config = dict(
    translate=0.12,
    rotation_deg=10,
    mlp_ratio=3,
    inner_norm=False,
    optimizer='muon',
    muon_scale='original',
    nesterov=True,
    cautious_weight_decay=True,
    steps=10700,
    warmup_steps=210,
)
Rows from block 7, named by matrix and row number. Rows with one number belong to one attention dimension. Each number is 128 + 24 x the weight over its row's rms, rounded and kept within 0 to 255. All counts start at 0. Numbers have three digits each. After the name is the row's rms in percent of the matrix's.
# q: attention query, key and value (stacked) (model.blocks.7.attn.qkv.weight, 1152x384, the q third), inputs 128-255
# k: attention query, key and value (stacked) (model.blocks.7.attn.qkv.weight, 1152x384, the k third), inputs 128-255
q.329 104:117179096176163121138145133113138139135099131138151130108134173145114084124099130142130144118111146171135113152105134123157125129150135103096109116099152123140137101122124135117127150156118098128147137149087146097106129109128149102120147138155130098123107111114149131121149140122155156109126091108109109137130146153123125168120128105141118091129101155105108112137137098114133118130144
k.329 107:087114072128134173130130138132169159091131090138086131103144131158171130113111134111073103096162115145118110143091137112148153110151122107133116102115094124172095104124131147145133135143126151096161112123180097118134112111143114139151129169155155165111172118123084125097130154114119142136116143130102116151168146092171115136095123138141139079088120154126125133124118146145114152123111
q.330 107:160115108137125129117116129055065130109082116121121116121123141142142100137161139095121131113071128147104122171154080129085144156119133152130140119124114134139153146142113106147115100107085145120126153126112169160133142136150137125100093090121121147108140137117096124108146121139147135107130112170109144133111121115111151096117100090126140118126086093108128126168159100144107111129162
k.330 104:095120152144141171163154107146118080165151113151108100154104175108158163094111131154179121151132155169146104187142145135158126171114157158167112118159133151144089129144145107094138111121140137148146105144125159148116109103102128126128148084108144113113118139095118145087127133097121135125128128167090085176098108135124162126145127138151170129131104092133115097127167170119122088133104
q.331 101:134153142145147162169137122138169102125080140116127127128167139175197124134113160150123123155123143119131085133150142149126113111125127100081101148153166148088111111113120136152164119140145152145129143154108101126114113123146122091126131115138158118127098143164150125154155106136141158141137110071109131128160115202124107131118154113081129121093116117132128102158132084160156140118095
k.331 105:172155159121144123067138127059138126120100152130147143109129157144170182108123160156120167108124084133124122123157104113116104119123101153156109127177089179114122132130128113133163096096139102145117073134111149143150093133117131088121115097134115106125124116128118140123151108109141130084141117105137129178143156140096161118097136127105107138100117135111097149151139125160115134149123
q.332 103:086109102116098116183156144161147152136147089138148159154116159126176105126081128168129138149133142136119136142126143093129182117171134145132159133105095118170060163155105096105156166096144126126168148141104110110148132123110104146078150141129153157154135038154154142139110160119117168154124137137081131134094126137122141137171117152142106138125121131114100128144147116139132138113123
k.332 106:116131139083131107120119177111108145150080120146164132122109140103127102120102104133142113131152132166137131124106143140117128125154133136151180117087100079151134095133119155090129140174124150133110175102167171144134109128134100185137159136144155118127148135141132135097110146137174086111133090147134131102089121170129127100120132149143094161104152105141156146114126085096141128146165
q.333 099:077129130126099101120130138148135134110174121131126150129156153138124114196146136143103140104119082123104140118148129127128118121142117126082115161101135116144129153091114137156094142147137166135137097122135121141085139101158152133160139141152118082062105131136116103088135115116156107126108118161129139110141165115159130160131126165142149129149129112096140172077120141128148108105143
k.333 101:060072131059134139124126118120166138175166157127124114137140134106112140154112102129164141110129110127108159109122157089129108103137146129085168109176127086144102169127149134074114162090128142125136131106116125110090118118135112123086133117087115116185135142147133123150135138155117155148111106084194139097093148195127088136138103121159161117203138100134127143124154151173126146119099
q.334 097:129113125174127177137150152134137098128179134129113156150148154107126161094102131191114108165115144109095139132139083163113103093154140132122133085145126171132105139123134078125105148180137090129116184132107119140150133156105116142137137174155142164179131120159091123082116138130120143101163105100147070114111172128129125116138121140130131113140140120146095122110110104132132138081165
k.334 097:142128132145100148119117142095066114138130136122127141137125135083113149086108156166151091177122137112124111105132082117111165144094103190124116143124164120164108095146119143100060089134110128151103147155090134130139113121146108147137127100123092152167116098186130132125073149150159154143115143085121151077091150051095166100096124128150126115162130126138138123150119125125128117115119
q.335 096:115110145150126119105106164152157140137130102132075110137151154108107124109163120088120159090117090117150123115156106106145136105117151163128092140161101102156133121127143142147137106148136186133134096140112125170106140140158110160127121099134147145084123158127073134125098133143172078135164113105107120104098148104159127097117116113113151120124173087144158143099127104167131090116116
k.335 096:139089117157148093128111150104129108130123119109107125134138154105070110155169146094120160161108172153170150111132175107142128153153127142123164138111111112158104169142150157110164106158148160125141119119109117103131153111121097150128162107125135173122117123155144099124115142108088172133146166149102116113121145142144108166149156132188109121134143085143137111073122163122139108121093
q.336 093:159146123151159120103156116141157123121167126141154118160156030118127101168181127111120114135109138137134154159137099139096133100142158146175144119107154112150118143074139102116108108147107098140138103130135142091116093094129130154158124151135120098121124194142141153145121119108132106122123121138180142141100129133122102106122122122165137145152115119144101110140146125122162152129084
k.336 091:099116148172077107155087078136065082124121120120141103149115127092125125117164096100124131148147137136086152122129133121135147125132128114166152135162105127113124152160119118173080104128148154119144120150146114154124146144110124137063166147151120126127100137142130132188132131185137166114102094116152162129119132126116133166104119154160115095106109175122096128138116130127136134141135
q.337 089:161127141104066166157162101142124139141131132116112112120116119097160143079138149158138133129130113138123141150138116142067099114124122092092169167123091121128146122153175099111091109174112146150142156142100148055123149157106118124109139153146131147145137169112104103125137163153160115123119125139145137137080162097143126136060137146141152100141122099110152118112131098128115116114147
k.337 088:143133131156101121133155096123121082100126152107115123096147180125080112165138124142116107143133121146127127160135118161129102137174130144137113097133093150141116122119139157101114115140089108100111115165135149153089114089104116122118175142141104130136147150167115141147114146144118177121161112147138146133107127131168129146120148120103116131113118088130133145107116101162130141123112
q.338 092:092111106143144166163119110144125137084087089129116186126150133144107118154128114126071141157081113150141091144128151116141159126111136115113091130146141106122114123104139116129163103118138117139162157151218125137108155102136124134092152090112157143130212159123164155143134121122103160103116120111118120150127132146083126148143103135116142130093107078122111110102163117106119147134135
k.338 091:064136073138132151175158142144122109179139156145112122107094081086127071098104132125150092143153103122128098127112157112114132130130119087143150147119136121080123094120131159131150119120140104147115141119183118120072169093121122109134132108126129130145108132141117123114092125113139121179137109070116087142132156112101162103109119115124105131127122109123193090096132149093138118154172
q.339 109:141131112120144140109104096097101113134132148152137163116133117103114134098105089127143164141119115084116127130075179146078127112131100134121093124142132120124167128135115113110164124116120112114143076121147130108124135159110132147098152161186182123154119154122139104088116098157179155120166115146155145153138112150090144095162133166159124115108152123161154130164142139116141115139131
k.339 112:183156131147109150121160153090145120111126138170157126097108138116157140128146133153158120168145101132155110153170114075108123114143106099141131136121142146136126145088142140180159113146094121140123113118119113129148126128120117123131136133141151141172098196057096128168099104186143136129122100136134128127130113113134135135110121120125095147145086141148136143125134154111139134126105
q.340 107:127097147161105171137138149156164129132134141101128135102122133122139131101134119129102141131188143122169164136131152089132116115140115129109100151141148136096142104103095149184111163134133134140127129150133087128141118100122089153132155152147142143127128155082135150155165108161135128155108139098116141162107149147115185111076139115151128128112158112129122125089119126140122125134084
k.340 102:138124127125115143096141102128134103143184099159124161147138151125126156132136068110111131083134069132123132148090143165131132164163122132155141109083135107148135114089099145159147106172115086137089087125134120113148172155133064150131164062135134101177057160131128097143137109091140111149140125120123148156111134131106127127156110140160124131107128169156113095152148119152114150099119
q.341 107:131125146163122117149106124117120154120154167161139133108121100118083087170118142173147078119172157072130094175102117127087101158112155107087120076136086141127121134121086102109129111096113133130111162114170123077161116142143132137138138133140151156133164177092098092136128108154131128122126135136114125133110136159130109097135186101151105173143179160143158143166166130104128086132148
k.341 107:175097133155125136088118101118124126113090131163131110152183157141131096092110125126139175117113078113119134132159101086157187158112070114128132084120141099134069106148113128116144111094142130140119115165124120163141115067129179126126128121165121135143129121127139144146173142096117131154166133154140120164119124100125126111162168145127149133125120113132169153125130089124094138115109
q.342 088:105118106178115124076148142145150129156149149145119150098136126080097135176144118153061142142130113168141144102174113086139072144188130124117143164107140079139094123124124147166170150146173145126157126099137115103125112113083126086155078143146103096105130167091080117150132093141087124134143147126125124066138127135159102087114139090120113089137142135141150145108131155106146118142080
k.342 089:117117113104173164178120128074122111127120118124114090199149138109148163114135118131131131103125132114132120118151140124130134100113130131121161084168132140132088153135106124153143133141116155139136139141138054101126132082129152144115095133137117165117127145166110139197141154081088135124131120133116107120167110151119132115116104109128155157110145155092098131149156164116101115129183
q.343 105:141108138145101129086153101157163139131118167119119109157160134163112118118127127148142124110103161121095056109129153121090106106130174137148108179134137097132163120132106109096140154099147107141120151140111134149148136139180144084124173124122107148131110143158121123118098157153144162143095116136119127145116129166120091129127133137095176135103155109165137116078146153163125097141146
k.343 098:157091125148126112112104166159143096114131145140138118158136141097093133140175149129122130139161140106129099112156151171097153136130142150160148089110093145071136117134124102135147144084112114154120196123114143109117120169101107095119147114065100068131089165102113136113084148111155131107129116103149163128115147175161139128104116102154093100131155120122142158123133102154133137135155
q.344 100:144132158113108083155143164109162113153131139120167150102138143165131083098116106141118115110112139158123118131164065131109168130103171139128132095150154158129162105141135139106113149147171122128126117146138159173151128096133126130138137157121087149148106089102174166165136163126129114093112133149138148117150117147111107109119127140115131107124117135133124122108114153131072136115109
k.344 104:132147112113167097148108168140138166094131090095110119149127165149129125100134141171091122159099165111165128123146138150132145151130161068133135175145114134130154145118079158110133110128151092099124150147104171133160123167176160124132140096088145127144118114110124098156161135171121180099156130121137133111114097186136141106114130105132124159129131125126116132120114103129126139126130
q.345 099:075108109130093138140169136113113146103122112110112129124101173144132117159142097142109154129153170118127152179161112134146109105114105153094120118131128121138109113092129122125118161131145107113111158098145124143142112105111135117112124191113139166122079091161076148142156121140170090121110148110163153129135127128125167121133126141082148154095116103131102122119112164155151141154101
k.345 102:089099141145141114165114162127156145134132131100122129099118129156131119089139121081141090102116171125165118161127127154063119112109071113131128057099119176130086113129101144129117177166113140115144103122126103104147123127126131150098151111151148106138116147162108132123116124139120140096112126097121180127162135131150159118139083120106172105129112145128145124134105185169133135131125
q.346 099:140084132150126099165146144156124129164133122127140100123077108147158119140133099147110152094160097118093146129158132154149142154138126118133143073150142129135156095111148161139125141139129183118106103128120144155147128108133126142130117102118133170101101119133109104189142153173157114146114073110110140089092077094128126173134112113117102113096098096130102152144103116170116093117171
k.346 095:166125158154148135132173135161115127079140095115126114133149130117116163155113130129078114144070083114133152127126114148129111164074161092144141122120110145175166118147112155139129137090133124103137164133119169126145143106129170103123103134139110100111105116124133094129098066143105147115106133145129134138132141136125120144161101139120139154159084171127136134155106132119134113128145
q.347 107:115184155109135127139111093144107107111153086141132108159106124178131151112133139108124098113152157133146168086149105086128138148129139105106145125126015163105150114146157158052141126133112086178111129125122140109130113103132102143152129111107152151163085150107134155140135111127116116178133134156146142135159133081126156158137074098116110113142131121128139089104142102126109121146128
k.347 098:139123165100140112122099107126132096150140158121110180137109101132116115084127141129133115167184119108135123117102103098149130117131130095127130129131116106178125101134163125143124131117109135132151105125133164159157115126097120126133090128088102130130128115129126157118084074111108150110084091138153111179165142143126122127158146141082152102113109105123112104151128142144144137161133
q.348 100:092123105132087141144145151157121134121152160084077134161123135089130111138092120186097167168140085153129130108150155115145113104126134079135124161186131117128162144118158108155134168109143123142123123093138126110098146110143117096115142113083108165121148134116131124155127126126134129137140163074140110115102145097148092108119144159149158148096137103120137129144101117128137112147114
k.348 095:122097105109089135122122127114112128204129141142110096180082124099146132146132156102099107127119093154114165119187145126117128141111160106138136079166136125141115142131166133193090100067120147130115089139166176146111116122097129099147116150133101138163112128117095141111161110135119082159109132141117126125153133126110126126149143073162135127111140086139115128108131136143145153133162
q.349 101:133138081137125140137149110137135124122064134088139119159133147154098105126128081101082150151111114135142089172116111138149091123123156159126096135119145112103134133117161158132146124104136136155150119145182121157130133124116140117150119136146153134140161172172139115109152159103142081106147176129123092136077153137123144104137156142142139125097102144137131140139140132134127156152110
k.349 103:086136143108113148122144099151116121152117106105171083166132180137121083136143149118093136109117138141154104150143110098120120120105131141140125091188128156124136159130161149122148163155129146141152105118121106099147110141145136107181141119100132114151136105131122145133154139150108146129156140107118142159152073113128169166116150102128111161119146155146124108161156141151128117142099
q.350 104:101140175123158112130090145128143114132102128127120123155096148137179137125147132148178119165154116125128126145121163119116117142110164113117115122106171154098160134129090109099126120130128121157144085120116123167139156126119130138153110110101136120132181111103165151095146146113116123138097160145124121149102159121104143096157163134151098129122106130167168125100116128122083137145098
k.350 097:125164113072098152125108105163147144092103129156122140140117143102117153086146162130100128124130113103167093143116100135115169119184137114120108150115176122162153129136124134107132041127115115148129127109125098165132092153139091115125121128075148188119158109130128097152157133154130149120128120104127081100109147102126132092114156140113129150125136116138126143165180158151127137115119
q.351 096:135142148117130192155109084139144127149143119145092126114173162119124100144178157158126120122100094103178092158146160119126125140087114150113123098106111105153155166128106121167076106180166185155130100109127097149113152106121118139128081123172122107127102107091120140154139119116074150103132133113131139141132125083108103128086149081129146162117136146134102136127113084139115152129148
k.351 106:088143118097167114147102120128145145127157139162160144171117082131105135131135132069113124112165080141100162125149070168162144156139096127121105158142151103129143144124130168125107088118142102162130129146100137111158107143123160160127080153173112145090160131160142149134145097064150154120148143148131080106092130137104132149165114154127146112107122125137177091111144107129124145135100
q.352 095:077113143173147129166126160133114113096144142147126133106093126132120082118100117141121111125148123165158134094125142087125127150136096110126195141155102172101128133130126142090126137106153151150159111117121118093084079130114169115120112131149093105130148125158123151145101135084128141116150128123172140136117116134142097113119125119166130170122162103099159138133123133131156090139111
k.352 096:115111158110153175134118200115129119149131109137097110153084130161159162130119134118156123166119065176156165125172121114150149123132106106146100088120166121110133128129104124158103138115107161130138118158150136078129125110124083069154125134150107169156130113096148150155113103153148142114117139113112121111142101153117110117121142171168139102093138123096152136121107171136155099113135
q.353 093:068118125151128138135150108138151160134175109107125118100112127143140095149160125161114144110140113145155093118169114079141108120078150176136123144158152142125108152101147120122145126132156157112128105145138142113112137127123133127121105143169110103156106123133106174093165137140122126127134104157112126128117151115156165127106128118104181095133122156123158116130122089139154141125175
k.353 088:100129133116131085147096154083083158140157123113183158128132175128110123113101096106110105088144132131142129152066092170149092110136142124143164087132143092137138154142155160148141136138102115131150138114148097141127099128122131127140145097157102163116135133150155153128098095120127133155113126126172106161127134174103093154133119147085100132134134130125158129168137160145141105180168